Weights of a small audio frame classifier.
Model: 1.54M parameters, log mel input, arch crnn, norm batchnorm, activation hardswish, depths [1, 2, 2], widths [128, 160, 192], rnn gru.
Training: soap at rate 0.0047, 4000 steps.
Data: trained on single English command words and digits, spoken by a formant synthesiser in many voices, 78125 training examples, 3.3 epochs.
Rows from block 4 of a small audio frame classifier, named by matrix and row number. Each number is 128 + 24 x the weight over its row's rms, rounded and kept within 0 to 255. All counts start at 0. Numbers have three digits each. After the name is the row's rms in percent of the matrix's.
After each channel's rows are labels from the 100 clips, of 14976, where the channel reaches its highest value: "peak on" is the class under the peak. Only what is clearly more common there than usual is listed. The data: single English command words and digits, spoken by a formant synthesiser in many voices.
# conv: width-3 conv (model.blocks.4.conv.weight, 192x192x3, each kernel summed), inputs 0-191

conv.146 086:112119156122074114076141094100153147184191118120123101128162118147119128124138109144150126117122113125126104104096131122121103148124121128148070143150122130108091110148176127097083119145137143128141124163128103160102158137112129112076126164110156132086082135092165153144125160132121119124165120116158152139118128144129134111135127113117145148114054137098104137137142133120109108144132167117101130131102164120105117111144158135188135150137139116128146169127072128139109080119143116109146086132129104130158115158099101132104180142126081140104152179083132121101098148128112129131
peak on: /æ/

conv.52 115:125141118154127076111113118120130131158098160100106112144143113121127109152137114113123146130145164066079092165134116140155119129184120097128139124143128125109119057094132159184145147097123141137148151142108106127099132131131127156131147135124161089104125129111128147123089117102108122140204143128146128204142123155133150136134129131118131143142113088155100117145113117123114115098162158124138115126149139066109150147131136089098182151176191129116128104128105102139111142102145110110135164120128114144143153125121103131112147109118139085151156121101162154110080136161144104156
peak on: /ɪ/

conv.30 109:159153110102174107151113120130132142153151145119132155112088102152125125109152132119127130180135115146109117097102113147156115121137124123151124120185141109133099128102122134090054130148144144089158179116094130164157151127131132144091124100103116129118108122098135142152112097105158147169075086096176121148123132122109095181075157136153151067149102128119136121072113145091115156126098145123160127121127142122103124161132135143155152110157120097085169148137142143135126139114126096132132154125163183137128143149113176152119104128173126117131126118124122137169148128125126140165
peak on: /p/

conv.163 106:132092102075137096130147136108087133162180146128092124117156090124145143145163144109119093128128140114124072102064129115146094099148172128102127143154140143096171143121151093142131126147106135113099110132097125130136135128151114141130151154145163117112138146126146141134119104157209128135109113118121121121119096115128146133125118141111124128132134070149097154114086151112147153115125111152109124136154107144077110123125116142114075128166159109094159121117149119120108119185069126161125150160146146145087091174145122146103146118144099155154098095096124125151162117099101147139
peak on: /ɹ/

conv.21 104:139149207151113133155124133163107120203128115141161117123137115091095103138125125124139104082132127167144097142168111116141111113138086132131134145143164178194189128141131093110101139160138143143090112116141127121125113120125088133142133130122169141101113158101148119139128104132128129135107146142105099147098102111113173133114129140115125167109118141173148109125131121146136150109146188102092181128153135099133085141141102122151142124144145124128141132141154149157122097146100147126129138123119098129125160142119147089133104165154126130116140147152068135107100128160128152202
peak on: /ɹ/; /ʊ/

conv.153 099:131095135085092137112131140118153087138163101134107128161146162132121116134148175106105134127174133156128135146095148119145105175110095143120128127086128131137146143087129152164108079138189114147137169113128181114129114149072119121116139126125107122141121122151098114086128116181171148116131159135144117089133097165155093136111132118103124113136130135204152110154124126119118115171130132103125100195141111128138086144165112126131160160128159143123145174144107133148124106140143161126116151178151102140147115123106152163113110112170126131143135084098127098088134139119113112134
peak on: /ɹ/

conv.31 085:172152098133084165106120150131139064130125134145113166117128183140120138124137124180129138121122199093131104130117106124131095138122161153130167108131127095137176081125136134084147160163107133086151133141125098097169116140118135080117124105115124135076120171127128159096138120141145098106135149087122135101101125151128109173152136136157128139116136110148166104157129125105126121115088141103140178113127145127141162136133094147094134147109139113135151157113148118160138090132109131113111121111133104179138083117121072134117151100092134133134145103128160134133075148135162098110
peak on: /s/

conv.44 100:116091156111122104107139062129171075108068131172155154128147114140139110160151084112172119132124187173121142158108128111091123129082129124094128121129126179089142119190117109134121138164154068157133123147092118125136145108138147116092102134156105150120143122144101138137138100129149126130125104117111103099157126155127169135113128152189138119121134099124109116155175125112152118127118102189075126133126115157109126128118149149141141125133116165118139154134134129162128180110128124087098128150105132106130126106165118139153145152106103132127090146128131136143167108126102105128
peak on: /w/

conv.32 098:109092123131128164125093139146141106101155171110073123105113099123126083101126093107128144149166099128130139073134149122108168126156126128144082116117135109143135107089142108128106159111094160128127111164157072133120139129125117142128139132126125117118149119111105145110124150155128146091132138144143087147117102141132127153129093128136107149068161126136151095131118109130106145149137108146112168111125157208139109149125136128119067073142108127175136069146144152105108107136185090139153110111118101095111130111095113124096149099145165100146100120125122132158126133150128086170
peak on: /k/

conv.175 106:143123125144106144145159134116097141142170095117099111102119128149140065154146132137092128128125136129128131128160113125105101111153119116181129122158177123154155138162157143093122115125141107115117115141115057127119133070141140157102118170107140116155103103165097132134131134116126115121134115119117128145119098204128117115156101103126151109092127112104194111077113149157122151132122125153096134148116114148100158168108111123136122135091144148135154109122129149114149116123117156155115157087122120140136163159108137115152123089144054123075079154145118104143137077158116130100
peak on: /s/

conv.157 105:121122098104123124134076091146133117188129123130192148094081138149156144190142145115128129131122115105087145128141086133169165146117131148134145123099115140155128137128109103138097135108124100160113156125130115137136096124128126111117109124105123090126145093140113165091158128134198119136109102150114093143131116117150106137102132128168116118138128118139128121147140087132160093136115154149091161135110153108196111162135143160064137137161128160143085141135105099133137117140140133118121083150165095105145109115129137128187165135146149132138121103084130113163129189147128145122
peak on: /ʒ/

conv.98 097:125145129127114175107136146087170153105080132112126135136180146162147140150177112087128144128127122118122133103114119151128109168188160108137110161128125153132150117093099111118128103087095152133146083177114093041095116110116143099147110115140089104122111130136177133117109114137162151137095110123091174134125125144099119119148102117128136176128120187124090123121114111096147132113131111151129174140118108120190126105133122119143114114111149124106123112150127131150123112151153162128095126116159142120091083105154091139160134165123100112161123111123104145137158105110116125140
peak on: /ʊ/

conv.66 090:117178145100130082123188129097120148161132162117145106153102147128130116100192162117091118111156119119133163128114127099153128099108105135106120113115139173188143144097128095143104118128125155144143087117136152173132112098082155115110153144086146139104114181147158115085098125133131108133134132106114105128120105080162099112106102140101108131151148145128122112120121126128128128128119133148091153103137145122131130158172123162166137122150120106108157124088107143130153145132146151131148106118147099151101112128152153178148108113156149164107178154101070176118110170113128116137
peak on: /ʊ/

conv.173 078:131157108140086124129095183139123150083097113085110087106152117176135126128144117109160127139147124169172179139159146164125155108105140124099160128128121151129100129124123141137135111085196133125151177125119188156115155114137142117126091122131136170189159127114147108126128128105157177117079106146126114123122132117105111130138118115127116128145160090124127170130093159150083144133157120125157137121133166123125137122130127109121097144124113131143143126127151126074119145124113131178090091124068125119140134119156097130128143140179137178123114149112152107143160156122161128100
peak on: /ʒ/

conv.79 100:129145108093106116141151131165144143074123112135124136136163169126090145151132118129138140131125130141135111119147154107104119133103143129104174109128105096148059174152144120081130132122103136126113130130114150096118127080153109094112143128102159171165147167134136129117096076128153121136143106133141139123101108119101129160123092117150082124120183135137151100135099178111186128092105146105128093145156128142101137134119124155103108150139153094156120126149126126133138150099154169137126113116131135127131128123093110204111159100058156149104137118122171079096150109156113130131
peak on: /æ/

conv.145 093:129139144128129110106139122144137108159129135146132118106121135105192143128125097147098136120060103123105045105084146134128147090141077136155099137111100128105116129083139104136135083109140158126136104148116143117106102134128117088148105122119173108128105173128118105089141141144114162158119135134120097160137127097129155148137154122091137128138134106112115174171123141178142096127158114156095158115139059131128140106088122139133121117093103131128118123140075113132092138137118131140158116144129146059115111128146158119157122098116137120141113140157131157115142148180143183153
peak on: /ʊ/

conv.72 098:118141143125125128206127148129168112118099116137088152128128121145118129122140135134155164097114080132132121124125136112125130175117109100134136130124161148155149136098138142136144111115174117114147189117172128142128135120133113125144166128140192155183164116123145059144134092149143123151159112098108090107128115102124148115171117181129153097145091167115130129111096091120143120105135117146131161159143128090127144149111113185090128132102167153121107126128074140091120142097134111141132124113112120097112127128091117137125128107123117154069094142128150172164082143115110114119
peak on: /ɛ/

conv.174 091:188174118076111139134186130063122141108151151149127150131116158127130127164134172137119150127164129150151157061095082124144130111125156151108128159136143166136135108082102085121141128114111133129123111137141109084128115132116124063126153119122104137116126139142160129126092129123135146095134174130128130163184119106088108150099119105140125125121127106110094139168129113121141129134086133133102138093152078077114107125139167117128154128115104146147119110151145076129128078123119128123117118147115103127160099099120095164147129094126119131111142105178086153140127138100101123121
peak on: /p/

conv.84 091:138143110159134162152171080110121121118145138130135101131126161162087120139110162129099214126109187111107122140167180116124128139162122130108139181153125113127106126128133123095097102138118147159109120117108151135150136117128188137182107202141192125118104120088118145105135151144146103145088063141152108121099128117124132101103118137174172137128155129121118128128129140139109125116118128145107140153145096137152146114146205132107130128158113128120139086135140097141142121118118122120095141150087153121107092119111146128150163133133128118109136135137127096124144146168137115102
peak on: /ɛ/

conv.15 097:145195159119115167147140093113152148084122137109101137109168212133119128126150127118062122133137132110131154117113150143101111132132147158091134123061150108098109160095114153157124145115137101138096123119156132108128135147138128122160108138125136140137072091137111169124201165128148118163140136124119095142131116125106129124136128168125118142117083126147100158145147138155114141114128174125102128092141079140155160113099133094118147132163158100133146103123115121110127072109113130163133107114160131096110142108112153108128109088094132169117106106119090127127141146126160108137
peak on: /l/

conv.22 092:148099106116106157079094128121108145148126149164159145060157169123101143111149117116121128112137080149126168105104135132128128156130135105138137130168117119131161122095111121141090116164130144135106120149147113133121139181112115085113094178150127098190165142088116153175143163160158116085098138176083097113117120154116123115123126128122157150100124146179146133096094131125111112098150128109106127140124073130110140154137122080101153139125131124133122168132144149092135110122156128143128091137135159097166144133112123110127117102120098104098148119111103172135135140176120168123
peak on: /t/; /ɛ/

conv.112 092:143096111080106121167104136108128140121127127127116119132127105163133079163132105176113144102173096142128100171122111124150147152128140112109084087133115079142122075128165133134119119139138119128177115167123134134156147128138066072121143140130139099130157120140127140100128124116106090135111126110128133157120106157126137084128192137139140106160119153096110151128125122104117154149153151113132094157155126114110084142077126083150145163196128100124162135139135125098113108154128125159102118142131189122136128121125121136098186149143088132156121127098154161147127155111128102150
peak on: /p/

conv.46 096:102138125134118104117126140165125136138176111092133139116131132118126162145162135166120160112132128115125154114200164086124142110151122117153144134123108143128107120162125148118103125096180115112145128088181137082119096131138152155141094137170114132159125145100083150095149074123148102130097071128136139116136130126171119125124104116059191082158121164142135142101156133117110146079156118157137102108110131100107097106120145154122153138129126175159148136144128143171145079128111128131144155138122096095123134141109112130109172112124149124079173126138159152116128128132111126128
peak on: /ʊ/

conv.172 103:134151150130133149128127113112123133165125137099189123115150145083114128142098137117129082147102159136144127138169137110167130118109131114134149144153113104129104167149120114102184101081097145154149064098092131188104152094147150101122135180158128099098098171118181111112127148129120157113152171123112138124104118113112128129183156072111141146149142079116116142145118115112160132099132126119119127119127143150151124123090075115111183122139146115162110125125127102146150112113154130179159144119187139114133098139146106122149130070146108109134130131129103124119114135121097127133
peak on: /ɹ/

conv.43 096:143119149106136131152076121147153103140143102131136176115162140183126132139115111118124122082112187132120100167138109087090103209157145159067119101140144116107137112125128113153142137121135145128128109137116151152161151097124130139133128142112155163087140120128109134120115113136119128116107128104171097122134111140158121146140134157148141139122092162149115111127120176119107084191092088146085115168084183131164124148166115133174126140124164122119141079117121133118105173125135131133127117153092165132133137150142098147115156148117140120112117152136086109114167092118137135128
peak on: /ɹ/

conv.154 099:128162137132116114176110123103137132153115109088124113120129162144095133143147132138143119091141127113153137139138102059167159128167086127119090119119134141079143110132136113096104126108090145146130125138155082189147114156131151151124157112117112122186172144097180129150151154100123099110087144138138095131129136148110115092156135072158156108147150112116147139135113139126139114166097158110116146110165127081115135081099081109162121156126110116177114086131101160127113155146113152162130137156145138117140132175125118161143121087108162131113117126135096154101130159139124109135
peak on: /p/

conv.169 105:179133124104128133183118110145110108089146169148118115095122087150145145090172109136157114145153128129119073148111127132084125134104097146108180098083109121084140140148149154132154138132193129097143146124148106127148150112160142104102112173091127097141114136135109128110128131169149137150165126126063130124079139141119118166142116119099144160110105133130118146144124128161141131133114081144124101138128105088129162128090152148105110159096117129097121148167110130109130105054126163128145092125163120127135146107130101089114155119112134158134110143139114094145118128097141094146
peak on: /ɛ/

conv.51 100:129100108141149157110174136127154134156174184136128120135152113116116093157147128137151117105110106149140117112153118101156127116173097140144141149188128164107172148124167134122145121159154201107111141104166131145088109130155144146133123092117118133137081131154127108152110181114148129140084142145107130103156179150115151163128128124125126145123175148136121101125133113120131110103128138110151119123128101108103092161163133128146119135149102119133153130114171126140125115135101156103127163127122164131079089126128083128142123118129128139140107068142109206188113128090140144131
peak on: /aɪ/

conv.99 099:151154129128120105135132141096126134127159135128107109090095129145178131156182124116109133143143105125127083140171149163126077171140094182092124182143135095132130129132121131128117064124147175154146102086165128189155106125111105180132154161142158140138105154095106146139125117117147132113101098126189103111129121152171110113139171117150128095118165117112157095097115177142120152126142158152111144120135115109136117139134134124147113131036149131146147139147130102124137125112132128116126094108135113126126148139121157085124127083109124139142157146156147137134128135096116121119
peak on: /ʊ/; /ɛ/

conv.80 098:117123118114147133103117107148115134112157074101079128125094133128128107164129109111142128136111128128101120121152116145159142127138158128170147156127110114103113127156094108147090188143072147128084143107105154138078120111165097095127153134152144128083131138142089141124147152143117093140149124113132128140106109089191141165174076154159123119097114179096109124171128124139101095142120159106137128160103116159113144128151098082181128130126077164127144108128129096113110127132121135110118114204107149139128112104152152113143137142130119103162156110103115122144124131082139140136
peak on: /ɪ/

conv.59 094:132125125078139146158131122140131112154075182147150147126116103141083102136075139132126113101149094138139155138131084115144108127150113152069146110138104086162155096089128100131090120155132112109121124153148094118180123093164121102134128124123135149123115138149129115165092142123154107174122138112157136124175110153137137132167118127198137107128134159130125108108107129144137185162197114128168105136172118098128124105136123112130134125128165182123151125128115145119112110178154124151137134143135161087102109123167103138142145120138104136153120122135143107104107135095095168141
peak on: /k/; /p/

conv.36 097:123124124206120128103127128135132126122129110145111120102151161060138132128149132114135151104130110178107145111141141112147138127122147074119152106128137182090120131113105142128130089114130090117112127117121125076131127121143074157119076113088125101146135147115123135128207132137113150092138167130127151086092176140155103118109079182098128102090134141096119104190139148092114140133121146128159139132133130112146120116143089100150136124133122153147125080119153148101162116124199138148125137126132149114125155121138096128128118134139115130153121089123134150128133108184113161131
peak on: /ɹ/

conv.2 098:151129128117166141161103168119150124100128137152128132107186112141110151129146128103107117109145148104140133165162170153141150160140136147125136069142115120170128144100121092148095127102197123134113118118153127136120145170127146125156137120098111094132158153105119118143141124165118130150116133130145158142128116117111105155152159121132118158128115135135138114128198066132160111159097120146154070159127119126151113104087120103115128141144145083153141112131102071148143118076108108146135163127121117144178115104144126190141116152142119151153117174139155098115116094120081166136
peak on: /f/

conv.105 105:145098111156121154145132094127112157113147106111136152145157130124153160144155118126138129111098089128122147101135098129174135080126113102111108128106113112116073137121118168105138156087119122116107121203093175159091132129135155117122142114123102106156105123144109131138139145126124150146144112086163138107097132156099137117076142134117150116112123116136124132145119105141123133135107123094137128109142108104122141114153148155128114128097123135104133110102122150143180171088089107118128067173132167129147138124118187067131075182134135163148095141073127115121169126147154111172
peak on: /s/

conv.101 104:133158126191164112135113106137151114164151131141120135168140123122082124171112167161128131105125182136128086098123091165145107120164083180139136138133119126182177119090136140143111137132151087147131088136140112109129110109187144081113140106120115088127143158145132137169180152103138119131121121128133132105124126145134128157133106084131147124117138146121151137088130148092137132133122128152161095120111098082162152091111132129121121128138131145162121127152129115144120140128096138167145133138116134144142190144146141135062132111144107150148132091142131141090180146178149100119
peak on: /ɹ/

conv.73 103:159150120140134142115116086120107119103150135152095119152087108082163175128149157140102143154102100169160123058165091138160094122113150114103149140063120165138136110106103104123124119155085097130191138101134139164108125124101134146147139113112155135123114144111118120134128155092100176116167109115151129091163160159134140130099110111124137110128123195128127145116102116122125133128114121109097135085086127148136169135175152112145082132130120149095112154079176117118137159102086133128104142123109116143132113152130115137107147128162128148137111102154134110099128101118140108135
peak on: /s/

conv.3 086:120128102072124121115146153115085116131153128128156131127107098148153138112081123101178130115138121127171126083141102176065133128118153135131128154138079052117135117135098110146140128158138107123155109126134105154130142158108129150119156128174124145116118135096133137113112152141142127127130085127118124141136105110050124142106097121116155157174096107154084112115070121115115144159125182128146110148134158130143132132143132104118139134168156139159152128138120095174135151137121176136125102116141132148128124140210113151133127080130125126130118108137117097127184132119164122113
peak on: /k/

conv.166 103:107153108107148067104145069150149122128128113143130078188122113130141069122129094111132135146118113139125134128144110136142098131123129117113089118132150162128128143161148122128107134162124097120113183150116087128158115132122090124126149088126162102128161103147128147140130179148099151106153166152087094177138117107124154165123125154095133089151097102108112175119131120133133121099136128114151078101164117127154151116137078094143121134139109121146103160122141129096094117134129122080098127127117183108114146119132109099124123113132111146150153117122090111151128155122094048132
peak on: /d/

conv.111 103:117071164086116137127116147087128154141098140124146089137153125140148130136135119140154148121097128160137109117118093155088128149094123105111107159163107121118142164138079118134115111121129125131106172109142157128100103104109100139133095177116120137141098156141149111118177127165157170137125101148155119158143109162142118124160097122185136145124147116163138080181117135106147126144177138118121141129113123078122102124114128101142124135107144132165126128070128134144141147148139136211155142097149120157158123122160113147100106155114107132091113125132084071143177131138147109122
peak on: /s/

conv.132 103:122130111113117075171128156150128124119122129097114098090149124109101124128173167119129074103137119141100162104103128116144104165132129104138124105134146175146110149134096123149139112105112150120106167036120119101120166125145111135104110090122087138101136141124124143128088108132144100120168103121136130090120141161137093142114165133115106148148134164123114123133094109134122122159151133119133112146131106097112130116187134193143154123161165182079127154117143142059128105168133128128141094122120126134108101129157068119124156086119112133118125128100124134123153090123136150152
peak on: /ɛ/

conv.23 104:118141113124114114146144150156132133146095116097131125140099103119120115079091088136134128177128103126165117103145081112129142121102130121108154114123145126165111155113168133086097108128148123115156131133119142119171144107114122120128158106142068190132135096152130096156126124142145110137058101096115134085117121113102137139108136128104128171113136116116138099135097119137111130111154132159137120179122130124157153172137136131134152096131149114135183102145086112161163144157130128139134103131083165117077108078132109110152081106141080167128090078148157143153146129171139113116
peak on: /d/

conv.95 087:122106127122140090143063171094128136130103135110134144109125107104116099146138130130152128130098121157094088131121159111125112138152136119119122162114208145178134113111140152146134146150131089128108115136097144114139174136148162097054131137206138131142122105111132118117136094119155141124126127116141122167180129121127128142134117115123152163116133134148157119155129097092162142111125124119199173124148112111136109167122126143137110094056150140119133123141129117077114127116085118144103103116144148122133119134180153158090115142134121145130120087122131099108132098128139071128
peak on: /b/; /g/

conv.90 094:134126129084138100128119118145159110087148141134154133105183106118141198131099099161111121127092134128170126152101139135180186144143091122099169097131142128150131115110106130106089144093155124139107139168143141147120130177149131126141162093107096171124109126113146141156151110133115134090125129120130122147131105133089113103160124156123098121157153091097130194161193104131146129114175112106109135128125125109147110120143125138114124141141122085137128142077106181118133087119129112132133163086139179150159147156097102145140135128122152128138114143113134117133101087108099138137
peak on: /f/

conv.121 099:147146128117057171146089126153141124082097153129148143133148123114114103143127122135154122151103119129127122156107151158097128135136143122125088159090099132089149156133128121111145117115103093125102143091161109137139125123149112094166086157073136123128094069118137126134129102124159165097108098132087162124139124115162098150109139108107129079123147130094140123126139121148173143143095132110112180153119106153135148138101152181124134093131091146128094135181123084078128143126127120126114151128099169110127093125103174195123115161121128150100129141139148123163140146111142147125
peak on: /t/

conv.131 102:145150058124113142145193152152117134112124145132123122149166095118159133155158084089121157077124091150134103128139097137131144107157103117123165170107104118126126147105105144111116098149164169121149157136094160125120112131102128141114177095100135155131125157105130132148122142120169109108129136107158114138101121149130184096117152116151187104156104181124136149168140130148146143104126122143115127142140124116152067135113136137112137105128101137155119167118161125117132149125114074100128101121107083079117133118148135129156167117138103093148131095152110102143124157154090099156
peak on: /f/

conv.4 096:130127137117148105087126106127111142141162076146099117120093090158128106127126119152109096100114095137134146125147143145135147117142117159077162117137106102194129157134147117109095095150155147126164115117114123072119148096123133146117123130082086115163203104132145115102155119108161091135133135118145104143123138089141116106132101121104176131151098147142135142129122142131082130142139148147164115135116124089145117118134143154163116164101125164082112156109165128150114124178149113118124170164113152169134128125170140153155118085149086186154096155144133108136153114135128143128
peak on: /ɛ/

conv.5 094:137136158162132096117098114151131154119149122120150086118128142114151141114167175164107150100122150148119098118123152121114148115103154085092128113159103128147086130162087129108123160086103107108123151128123127098155154132142152121129113129112101132101191129060154128151137147074132128128124075141144108126122128082139123118204088131116103111090126155078156083156118142147174120126155151135148143115102140128166172137147147133137119125106151196093115109124107134128132126133170092126173124128134131125142111117166159128087114150136116117146110134134161137164151144121137110115
peak on: /k/

conv.17 115:137139133120143143112159143132144151138138128128140159136101121109168122118112128109156141134136156110122131120163131098112136098128137137111154167158147183127159140117143133130150074138117164138121123146130099152168116111100132176128096156110146098130164171122128125068115089236141128141118096102112119121123150105088142109076159146132149169125127127158096123084169128117088108110106150115139095096103076114129146140113145141111149159127133150086119127138138110108113110155171179132152129148141150140150126150106142133112174112163117130121100108174130150149128133128144107078
peak on: /k/

conv.13 097:127156148079132148105131106152157132127144155116152116186123119128122126167157139123114132083122090148147117143119138124147150139119144145140129135131084114098132100117073114160118136128147147176072158102128139120144134146119145083150141142155089125067122169097120102099135118150132111161130137147122127128136121144169111117158110134135128140094159158150132098109129143131139127146118133067145138123117157094137139128116141151054097103130165119141127128109118090181106120137076097086167144124110127122136108164200181163134164150135120109081135134137145105109135148131112106122
peak on: /ʊ/; /ɛ/

conv.86 107:142100143117127120107146124152149139154075117093190094113150147089146113137153115156133121133123076136121113130126135154094106144118110118119102101167126087108128150129124124107155121096134115145169125134129161131127083140117096094159126138158134088137087131134147144130135137155132148101124117112124154128127157129109156093163146128166105159127166111146156109079128115116136123128109119116124133102151118119133128094089125132125115088140152136119116088110109139133128161125185103187143105171178144126128144104127087145143142101192158134109119137181110123136057127116068174148
peak on: /s/; /z/

conv.183 118:067052130123094080132103139120097137145138128151128139144158081151111147144123103139128135090117137197127131150105125197114128128150123121126124132109128135135092119112132143124119117133155154122184189151142098126111111124134136105109092148145139124143114142162116121180132087144124126122153214110138098141105138137096139114122123135128108158121103090088118130170136100115134127173074128117141110133118164139134128109133102105117126118151149104124119114100117145123119120130130132113146128099132160098109192122087172105093164127142123188128128103141134109120104115148122107120
peak on: /ɪ/

conv.135 095:126128156100161104137130138100074091130134140102129121164147114177126136145121138169141136149134110143100138149104114154165123135149116090144146141148132134155106118150128110172124125133129126129122117138183116079169132117122164171154192111136150080110121140190142128128114157131127098108119150144136143127092161163185095120126128174149161128097141128145152154163159143123128112134130128099146098170111163132096142117128132140104125141140122116112145151102096121122097127088116123111143119128140128176097109147119137172169125145145129129217108114140063152101109140146114137128
peak on: /ɛ/

conv.27 111:155171146129110134116156074137099124142134120128117127103125142162047152121173185104123122094152146126133160118116159152125107110146113154149130135096127112130111117145139122159144113149136130151090082125072126152117124189134143106130123087117127143088110145116146123106107141127145161140150155131135162153128132073102114135108127120133084119124142096083141136106098179116137115097152091157073092136109098101177098129183122126112151115132151147129127130133132148108104131138149113152145107117157119145152146080119121144148110096110182144139163159133116128116079115158131137141
peak on: /ɛ/

conv.8 111:174121129128155102096107098108140145147152151142135145094088135081105122168124149104136134121115079118112130134066143122099106101136151135096137116144143147182129126149110155119110152149167122166170115191122117099149144160106090153135122179141166158100114140125125128110122155145140140110117113151111129094092092097172128120122055120105155114128144112095127109129117154157147145088128134129121091153142065096112132181122140133133170122144132104131110120116174141103094139114141096114151122136122110128141158136111125115126166100158155088149156128103169119109117099121120128133
peak on: /i/

conv.57 103:104118162152157136141167115160147099136167125130131126070116140103121162154089117108115162160085145168110089109164113148145141128143128113141096106100097165101160139151156149134128128123121170123137120155130132110160128114106163092115108093160167103140108126155102106113105099138112130117151104139135120122094077111131115136148137134122144123091126145150095131105123185118085171143115135121141158082189113125146151126168161104146089113107119147169170141108100141107092094081128110108137142137141127119129116153116128130142096128098128107141092128111087162110145165096173135112
peak on: /ɝ/

conv.50 106:141113130145138107139168148192099108119159102130165151137099128152149136120157133144089078139127141131165170124153106083114128108122141128128128129133126117141184169118128084089130138110139118117135113098123132149096144116110144154131102127126106134125202130156150146145109136153115109115134101155142131135132125077095161125136098117117131174134163112143122098146136131156125119144107124120172146161144130156125123118132091122096167128098077157136164100180089118126157142139135118137101129087113128142175154102129135102173093139125183086093118103128097148112128088136132184152
peak on: /k/

conv.37 089:141089154139064143093140150165093107146136142104135168156106102113151147127104134115132126118095133130102164115068167070157124194121140139086136122111095136096140137110128128147155144122134108170151126127112168117129143123132161149193128105122119131110128128133163108117184157125145129128114119129132122138142130098159126162113142107092122115097145130115106138146087101138135138092113134133126112134154104123120109135120135129114206084091128128071100124122119117116160102109130123144131130135200157138113160143165170103127153100145097142129085146158095132111128116128123156129
peak on: /b/

conv.150 098:112138127134132140160149136120083135120126126172142111133141129134104176111120128119129128112172145152138117133128131155137082136134149129144162085161087139131134110116142129123129068158114113106164078123157114159145162132183132133132144146128136101153128111129179113089161135152112121090125123128125153124119142108098144137112122148126130111120176125128144134103124147175157086123142138099148121186211154106153122132149116108137127162178146129133093114078142086092122119133128163120111140116128164127165156145203130161081123123123126159125162145129135080121128169151116129095
peak on: /k/

conv.70 101:168134093139160099100181102118142113165176128080123118144117130179160110157145121106116139128151127172132136113132160122143143167120139119130116130110108144156107139157173122156128128183188158130123137082095157099134120128177143146117095128142121106156117109124118128151121111107166115134117134125115150128154085116112141128151081111106092147139115186128125131119136125115119137169135121117128114129113138113086128128154123143127114126053101102143150115142113085106112159135123134164128137144134071155119104121162116126075119115065106128130124126134144126145095164061143121100
peak on: /ʒ/

conv.124 109:111151111147176136157142102087135136078151121120122124121120115109091121122143144150138165144100139128099146119130154127154139130119128141132140136154090123111165114127091100186145101126128119129154099051176106117107128134128144161116169125132066095125123098101150143127119111120112126120174105128114155099092125181122120144117137135089138125111128111105126146138094114139090124113108111135170131116133153128133086128151128146135135128129112097195188147191102166158132112138182147133090131094124139164132103112094105130138105176125136142077128102152142106134108127154144098131
peak on: /p/